A small spectrogram enhancement model, trained from scratch.
Model: log mel input, arch unet, widths [64, 128, 256].
Data: trained on single English nouns, adjectives and verbs, spoken by a formant synthesiser in many voices, 78125 training examples, 12.5 epochs.
Rows from block 4 of a small spectrogram enhancement model, named by matrix and row number. Rows with one number belong to one channel. Each number is 200 + 20 x the weight over its row's rms, rounded and kept within 0 to 999. All counts start at 0. After the name is the row's rms in percent of the matrix's.
After each channel's rows are labels from the 100 clips, of 14976, where the channel reaches its highest value: "peak on" is the class under the peak; "strongest on" is what is common among them. Only what is clearly more common there than usual is listed. The data: single English nouns, adjectives and verbs, spoken by a formant synthesiser in many voices. In brackets: how many of the 100, against the usual share in percent.
# convs0: first 3x3 conv (model.mid.0.convs.0.weight, 256x256x3x3, each kernel summed), inputs 64-127
# convs1: second 3x3 conv (model.mid.0.convs.1.weight, 256x256x3x3, transposed, each kernel summed), outputs 64-127

convs0.117,091,219,178,226,122,209,152,207,209,205,223,198,202,189,191,191,216,169,169,210,178,174,202,196,186,220,213,218,186,204,214,219,223,199,206,191,179,150,178,186,199,177,200,190,205,214,245,206,200,211,202,182,222,202,185,221,228,192,202,198,181,208,204,169,229
convs1.117,089,203,191,168,190,192,216,169,181,181,197,194,195,166,190,217,185,186,209,224,202,208,203,225,198,201,223,180,181,211,241,215,228,190,207,194,214,196,209,210,205,198,205,202,211,201,197,225,201,220,174,211,253,205,206,177,185,205,190,155,176,216,231,185,195
peak on: /ɔ/ (31 vs 1.9)
strongest on: muffled (low-pass) (35 vs 12.2); /ɔ/ (31 vs 9.7)

convs0.139,073,215,213,206,213,200,185,204,200,145,169,234,175,210,231,232,224,246,199,181,204,184,164,181,243,203,204,260,217,193,206,198,204,195,164,182,208,194,180,207,185,189,217,180,190,188,223,200,196,212,184,216,197,179,201,182,172,238,183,185,223,210,204,200,215
convs1.139,093,203,200,196,197,191,215,231,197,195,218,211,212,214,197,173,214,213,171,177,205,198,208,165,207,213,221,241,206,187,183,197,196,191,204,239,194,236,162,201,231,188,212,270,249,197,173,203,160,188,193,225,190,185,185,205,193,204,176,201,195,195,236,176,217
peak on: /s/ (79 vs 2.4)
strongest on: /s/ (83 vs 20.2); /w/ (67 vs 8); word: waits (33 vs 0.9); word: wants (30 vs 0.8)

convs0.163,092,141,193,170,191,208,232,202,191,204,181,192,161,184,199,240,165,219,216,184,210,187,228,212,175,225,214,188,223,191,202,174,178,184,183,204,201,158,187,199,207,183,208,187,225,209,240,197,195,180,208,231,192,225,208,206,220,198,221,195,186,221,200,176,231
convs1.163,096,216,208,200,167,195,184,195,226,204,207,200,209,222,167,209,191,185,195,205,196,200,199,226,218,188,207,217,161,188,177,179,231,228,208,137,186,220,211,211,184,230,218,180,176,208,161,204,238,201,182,178,212,181,185,162,157,176,188,215,233,208,201,206,173
peak on: /f/ (30 vs 0.9)
strongest on: clipping (56 vs 8); /f/ (37 vs 8.6)

convs0.67,077,177,203,199,152,210,184,192,179,168,183,199,190,208,227,214,207,204,205,205,187,215,212,174,206,244,216,194,181,236,222,204,180,135,181,195,207,174,200,208,200,174,194,164,230,191,155,208,173,185,197,199,227,182,218,184,181,186,175,168,221,194,214,177,199
convs1.67,080,209,234,213,213,190,236,202,184,213,207,170,200,199,191,211,194,185,201,195,205,221,220,177,194,155,234,218,214,187,251,225,207,205,196,218,190,209,207,218,205,212,211,225,214,212,239,165,210,208,195,217,195,219,207,191,205,214,166,209,193,193,213,208,188
peak on: /t/ (31 vs 3.2)
strongest on: clipping (25 vs 8)

convs0.34,100,187,221,199,190,188,225,197,158,170,200,234,208,180,202,194,260,196,177,259,176,222,181,215,162,177,191,208,175,186,199,173,226,164,183,211,173,190,211,144,189,199,213,202,186,197,184,209,182,218,167,193,207,164,198,196,221,177,183,213,207,201,212,192,181
convs1.34,098,193,200,178,221,192,188,211,183,188,198,214,191,189,182,187,191,186,253,176,211,158,185,185,229,210,187,166,195,183,200,234,162,222,191,190,201,221,190,272,215,206,175,194,189,192,225,211,204,168,227,177,177,182,212,185,191,218,210,201,204,173,194,275,203
peak on: /ɑ/ (25 vs 1.9)
strongest on: pink noise (51 vs 12.4); rumble (42 vs 12.6); /ɑ/ (35 vs 10)

convs0.93,083,224,190,203,209,204,206,210,195,212,233,196,206,205,195,172,163,192,190,179,181,215,244,207,219,206,231,228,193,195,196,162,196,142,200,184,220,199,225,212,195,210,194,231,153,209,194,219,194,160,201,185,198,162,164,198,212,210,197,216,203,203,220,220,205
convs1.93,093,201,222,225,198,167,211,196,200,179,185,175,204,162,189,197,196,197,180,196,207,205,193,173,197,212,221,184,185,186,163,233,210,224,206,241,203,261,190,200,193,202,239,154,234,222,216,189,189,192,164,180,182,213,186,195,176,209,191,214,225,204,180,196,194
peak on: /ɹ/ (25 vs 1.6)
strongest on: voice: deep voice (59 vs 24.8); pink noise (40 vs 12.4)

convs0.60,092,237,166,182,180,225,240,209,209,176,224,180,237,210,208,214,149,137,200,191,189,195,221,224,188,186,199,192,191,227,194,216,217,206,204,204,184,199,224,188,188,175,215,221,183,171,202,233,220,208,189,242,200,185,187,215,239,175,188,235,175,189,209,198,201
convs1.60,092,194,211,211,193,173,174,197,143,171,169,196,175,171,197,196,194,198,187,196,201,193,167,195,206,207,221,194,205,199,172,206,209,193,188,226,203,165,169,208,188,192,220,176,208,192,262,214,193,202,210,181,221,230,229,192,192,186,184,174,202,189,190,177,214
peak on: /ɑ/ (25 vs 1.9)
strongest on: voice: deep voice (64 vs 24.8); /ɑ/ (27 vs 10)

convs0.129,080,243,225,203,196,202,172,193,207,214,223,254,211,193,203,167,188,152,169,220,167,207,203,182,202,169,193,178,192,212,211,204,190,212,191,191,233,204,196,224,200,203,187,231,180,172,182,167,195,222,185,221,197,195,224,209,199,189,194,174,198,196,160,193,172
convs1.129,092,225,162,196,224,172,208,188,184,158,171,186,208,211,224,217,210,227,176,184,248,237,195,188,188,221,235,208,198,212,132,228,172,214,195,229,198,190,187,178,200,216,203,190,211,209,188,208,176,189,195,158,200,191,218,228,212,219,204,243,207,181,208,199,186
peak on: /t/ (25 vs 3.2)
strongest on: /d/ (48 vs 22.5); thin (high-pass) (34 vs 12.4); /eɪ/ (25 vs 8.9)

convs0.23,079,194,211,178,178,216,170,214,210,173,217,227,182,200,224,229,211,221,190,183,197,188,186,191,197,223,167,199,193,216,171,261,189,197,189,191,192,232,163,199,197,187,212,223,198,190,179,187,223,187,202,193,190,177,191,206,205,208,216,158,248,199,181,190,183
convs1.23,099,213,188,204,215,207,227,205,172,220,253,219,217,217,189,199,186,178,202,210,175,201,215,180,172,217,243,243,227,181,222,211,225,198,201,223,193,188,202,184,172,197,206,219,227,210,202,158,191,194,202,184,216,194,191,208,172,195,184,184,197,220,205,186,191
peak on: /t/ (71 vs 3.2)
strongest on: /t/ (74 vs 27.3); /w/ (37 vs 8); /ɑ/ (30 vs 10)

convs0.133,107,168,180,181,181,203,188,198,221,203,176,221,206,174,218,137,117,179,193,207,187,171,185,212,200,181,184,212,200,201,195,169,183,206,204,178,213,196,194,198,181,182,216,175,212,184,208,174,180,195,197,208,203,174,156,177,238,219,197,215,214,179,176,214,205
convs1.133,107,194,222,196,191,194,204,200,209,215,212,215,203,204,157,201,222,203,228,202,194,226,245,215,209,216,211,193,192,211,195,199,202,218,194,163,182,210,198,219,198,223,184,208,187,186,200,247,183,184,218,179,217,271,224,210,202,204,209,193,200,210,218,193,161
peak on: /i/ (32 vs 1.4)
strongest on: /i/ (34 vs 8.6); clipping (30 vs 8); /u/ (25 vs 6.5)

convs0.10,103,179,226,175,199,229,207,247,140,163,196,184,182,193,207,216,195,206,219,175,207,222,183,192,208,207,202,136,174,164,202,199,197,215,196,208,162,201,189,191,189,204,202,196,201,212,195,164,181,215,175,204,213,206,187,191,179,185,231,164,166,202,200,192,176
convs1.10,094,184,195,215,195,211,208,199,178,207,202,175,212,195,181,211,187,239,212,212,190,204,218,194,213,207,183,210,197,206,185,213,182,189,167,206,224,179,221,214,220,203,163,206,180,176,188,189,191,210,230,198,167,190,200,188,197,197,228,217,186,183,186,223,193
peak on: /ɝ/ (64 vs 1.7)
strongest on: /ɝ/ (68 vs 12.9); /ɪ/ (45 vs 14.2)

convs0.27,092,209,247,246,230,193,183,236,187,188,208,214,191,214,185,196,196,202,222,225,178,191,167,189,221,184,193,190,199,211,206,180,205,195,210,173,221,232,202,209,170,199,194,204,210,206,187,207,171,187,198,187,205,178,204,183,180,207,192,251,185,194,221,197,196
convs1.27,100,222,192,178,173,206,224,145,232,191,195,198,185,190,219,193,221,182,186,194,216,220,226,189,187,235,204,198,198,181,173,196,163,229,166,225,203,199,189,179,204,203,198,219,213,189,181,203,219,206,207,211,189,229,197,228,179,195,211,209,222,213,202,224,209
peak on: /i/ (36 vs 1.4)
strongest on: thin (high-pass) (46 vs 12.4); /i/ (39 vs 8.6); clipping (38 vs 8); white noise (31 vs 12.2)

convs0.51,103,257,186,207,195,191,204,187,221,226,235,217,191,206,190,210,234,237,176,175,180,222,198,187,165,203,196,217,214,219,205,189,184,161,241,241,230,188,205,222,199,211,204,211,230,208,187,193,219,209,201,187,214,206,166,194,199,208,208,225,198,202,194,190,202
convs1.51,100,185,159,223,196,191,202,214,214,211,209,234,212,212,175,186,183,202,214,225,184,157,223,226,214,198,189,188,185,172,189,206,206,209,177,187,185,232,206,208,222,199,167,269,217,205,197,228,211,220,193,196,237,202,206,185,196,195,186,170,160,204,189,198,225
peak on: /ɔ/ (28 vs 1.9)
strongest on: thin (high-pass) (99 vs 12.4); /ɔ/ (28 vs 9.7)

convs0.81,093,196,211,174,198,211,198,196,179,206,202,217,203,167,206,226,190,212,212,200,206,215,209,193,189,196,206,228,202,212,181,179,192,182,186,233,179,209,199,191,202,180,197,191,212,222,240,209,230,223,172,205,197,203,162,251,228,195,180,210,205,164,219,182,208
convs1.81,083,187,166,177,211,213,182,192,205,165,182,175,230,196,225,182,206,164,208,201,186,176,210,210,220,228,170,179,219,202,206,180,206,165,184,211,197,177,237,197,212,192,200,195,201,208,154,238,208,213,216,223,217,201,173,189,223,212,199,186,181,214,198,253,193
peak on: /ɔ/ (30 vs 1.9)
strongest on: /ɔ/ (31 vs 9.7); muffled (low-pass) (31 vs 12.2)

convs0.89,106,165,203,197,214,191,223,203,206,184,182,159,203,207,220,168,193,113,230,200,171,230,173,205,208,222,172,141,180,221,200,219,222,219,181,245,170,138,204,212,195,215,205,203,208,149,207,186,210,207,184,187,209,240,203,192,191,216,183,208,184,218,222,197,188
convs1.89,089,239,156,180,214,234,182,214,155,189,182,205,232,182,216,216,163,259,177,224,183,184,189,202,221,202,211,222,189,236,218,180,183,177,186,180,178,157,206,173,204,217,178,175,203,204,187,217,219,209,178,194,187,181,207,221,237,220,192,229,183,186,200,207,212
peak on: /k/ (50 vs 2.5)
strongest on: /k/ (62 vs 18.5); /ɑ/ (38 vs 10)

convs0.80,088,169,213,194,184,211,178,213,212,178,178,170,180,200,197,178,207,188,176,182,256,170,208,212,193,213,197,175,215,233,204,160,197,195,208,188,212,205,217,193,219,209,199,171,221,219,171,196,188,177,172,193,201,205,244,178,176,166,206,196,185,219,192,199,180
convs1.80,092,207,171,198,208,202,212,205,199,169,204,172,190,203,193,221,194,216,209,172,159,203,220,216,180,200,193,196,212,207,184,198,183,224,182,184,199,202,210,203,148,211,174,151,168,167,211,172,204,200,227,209,158,166,224,220,194,205,203,172,197,180,176,175,203
peak on: /ɝ/ (41 vs 1.7); /ə/ (31 vs 0.5)
strongest on: /ɹ/ (52 vs 23.7); /ə/ (49 vs 7.7); /ɝ/ (44 vs 12.9)

convs0.4,078,234,187,205,189,207,173,187,211,203,176,174,224,201,204,201,166,196,198,194,183,196,174,204,207,232,166,218,221,226,187,175,209,200,220,164,187,209,197,219,179,166,191,189,223,176,175,176,231,223,158,230,177,202,181,187,245,216,195,169,204,196,192,182,190
convs1.4,093,178,193,198,195,154,174,235,213,152,195,178,189,204,212,220,218,204,204,178,219,175,224,187,188,155,217,208,169,186,206,211,184,234,181,193,219,223,191,185,197,206,209,219,207,192,227,233,195,204,219,209,192,247,206,191,201,216,164,194,204,179,212,170,194
peak on: /s/ (45 vs 2.4)
strongest on: /s/ (96 vs 20.2); reverberation (64 vs 35.2); /eɪ/ (36 vs 8.9); clipping (35 vs 8)

convs0.3,090,168,175,196,165,200,214,186,203,219,194,175,205,236,182,174,223,151,198,235,203,190,218,193,201,180,200,220,214,194,210,171,190,166,235,202,206,200,156,188,233,215,214,210,225,175,198,241,187,172,207,203,217,247,176,193,192,200,204,208,177,227,201,182,214
convs1.3,105,179,198,193,197,180,199,173,206,183,176,214,205,201,219,178,216,194,185,218,207,208,191,214,240,206,204,212,203,212,181,205,194,207,213,213,200,150,212,218,198,210,170,198,194,245,174,206,207,181,184,191,171,199,194,234,205,198,185,218,191,191,182,214,220
peak on: /t/ (27 vs 3.2)
strongest on: /ɝ/ (71 vs 12.9)

convs0.58,095,214,199,203,224,197,197,202,185,192,187,193,190,212,194,262,188,181,198,218,164,178,166,178,203,217,234,186,188,202,190,197,156,184,216,215,183,183,178,197,225,219,187,184,212,185,251,216,187,204,194,194,208,218,212,184,245,206,234,194,180,200,181,186,214
convs1.58,101,182,171,207,194,201,220,179,229,211,225,155,198,220,195,190,182,218,200,233,204,184,217,200,215,191,195,199,206,181,206,216,248,189,207,187,202,174,176,179,187,196,221,192,213,199,184,191,205,205,213,177,197,210,207,209,187,215,161,211,208,201,179,199,164
peak on: /s/ (43 vs 2.4); /t/ (39 vs 3.2)
strongest on: /t/ (79 vs 27.3); /s/ (76 vs 20.2); /eɪ/ (42 vs 8.9)

convs0.21,080,274,216,168,198,194,198,194,209,218,182,225,184,171,192,198,210,224,167,223,189,216,175,184,225,192,165,215,204,233,211,231,220,217,143,216,225,174,192,194,186,199,200,209,240,192,186,211,221,217,160,190,174,187,207,221,214,202,208,214,206,237,207,187,202
convs1.21,103,180,195,235,209,214,212,250,173,162,204,221,214,214,243,189,161,200,206,212,193,249,213,164,191,217,215,178,200,180,201,220,180,194,212,204,176,212,186,214,214,204,219,222,173,207,172,188,192,180,194,183,211,193,199,215,215,203,208,208,198,218,203,190,163
peak on: /aɪ/ (45 vs 1.4)
strongest on: /aɪ/ (47 vs 6); /k/ (42 vs 18.5)

convs0.154,090,205,195,173,177,192,225,208,200,180,217,172,203,209,207,254,201,188,208,219,199,223,207,202,180,192,227,182,183,220,181,254,206,198,211,225,161,201,188,193,209,246,197,233,221,172,188,193,188,250,214,201,181,185,192,202,192,226,198,152,200,193,180,190,187
convs1.154,111,191,208,201,202,202,165,212,188,223,224,221,223,172,181,191,213,186,176,188,188,190,169,224,198,207,180,208,221,221,201,191,196,173,201,190,170,214,156,197,179,201,163,196,161,205,191,208,199,193,184,203,209,190,215,200,216,172,172,204,228,205,185,198,221
peak on: /t/ (73 vs 3.2)
strongest on: /t/ (74 vs 27.3); /eɪ/ (26 vs 8.9); /p/ (26 vs 9.8)

convs0.76,100,192,185,204,179,202,197,172,212,224,202,190,216,197,227,209,206,178,205,265,180,214,185,188,195,205,211,189,179,210,224,182,187,184,164,216,224,186,212,167,192,218,175,180,199,179,224,222,221,208,201,196,178,211,204,219,174,200,199,187,188,192,186,199,200
convs1.76,105,201,185,178,264,187,183,219,180,168,208,185,175,147,219,182,207,203,199,170,191,189,207,204,191,207,192,194,187,196,205,192,171,223,232,209,173,186,196,199,177,182,237,185,196,214,198,218,170,189,202,196,214,182,213,182,218,201,197,195,196,223,204,198,187
peak on: /ɹ/ (26 vs 1.6)
strongest on: voice: child-like voice (58 vs 25.4); mains hum (30 vs 12.6)

convs0.77,077,240,216,205,164,193,214,199,183,202,244,183,214,163,203,189,169,192,164,179,215,205,212,205,210,218,215,212,205,188,183,181,188,232,204,192,185,194,194,194,176,193,195,186,206,198,181,205,192,199,169,197,171,180,191,212,200,213,189,180,230,182,201,161,190
convs1.77,106,184,201,183,171,234,183,204,211,181,194,219,235,237,211,215,201,189,231,216,224,189,202,196,209,205,234,222,215,193,194,190,190,189,162,195,189,208,230,215,194,181,216,251,207,202,168,180,209,219,227,228,227,187,182,225,183,198,205,213,231,184,181,182,219
peak on: /ɹ/ (32 vs 1.6)
strongest on: thin (high-pass) (29 vs 12.4)

convs0.39,105,169,204,207,182,198,208,245,211,200,199,161,204,160,179,201,197,186,197,191,185,189,188,220,184,193,201,243,194,180,183,202,224,179,184,202,193,198,200,214,195,221,213,210,187,214,190,238,245,201,239,217,183,174,227,214,201,203,176,232,198,184,213,156,204
convs1.39,081,181,210,150,207,224,204,206,172,184,204,184,220,194,203,209,193,217,210,193,202,191,162,222,221,200,206,179,207,236,206,165,176,148,195,221,188,195,194,216,224,196,182,196,194,212,193,210,199,187,179,212,233,222,190,193,218,143,209,194,167,209,163,215,196
peak on: /ɔ/ (31 vs 1.9); /oʊ/ (31 vs 2.1)
strongest on: voice: child-like voice (54 vs 25.4); /oʊ/ (32 vs 10.6); /ɔ/ (31 vs 9.7); muffled (low-pass) (29 vs 12.2)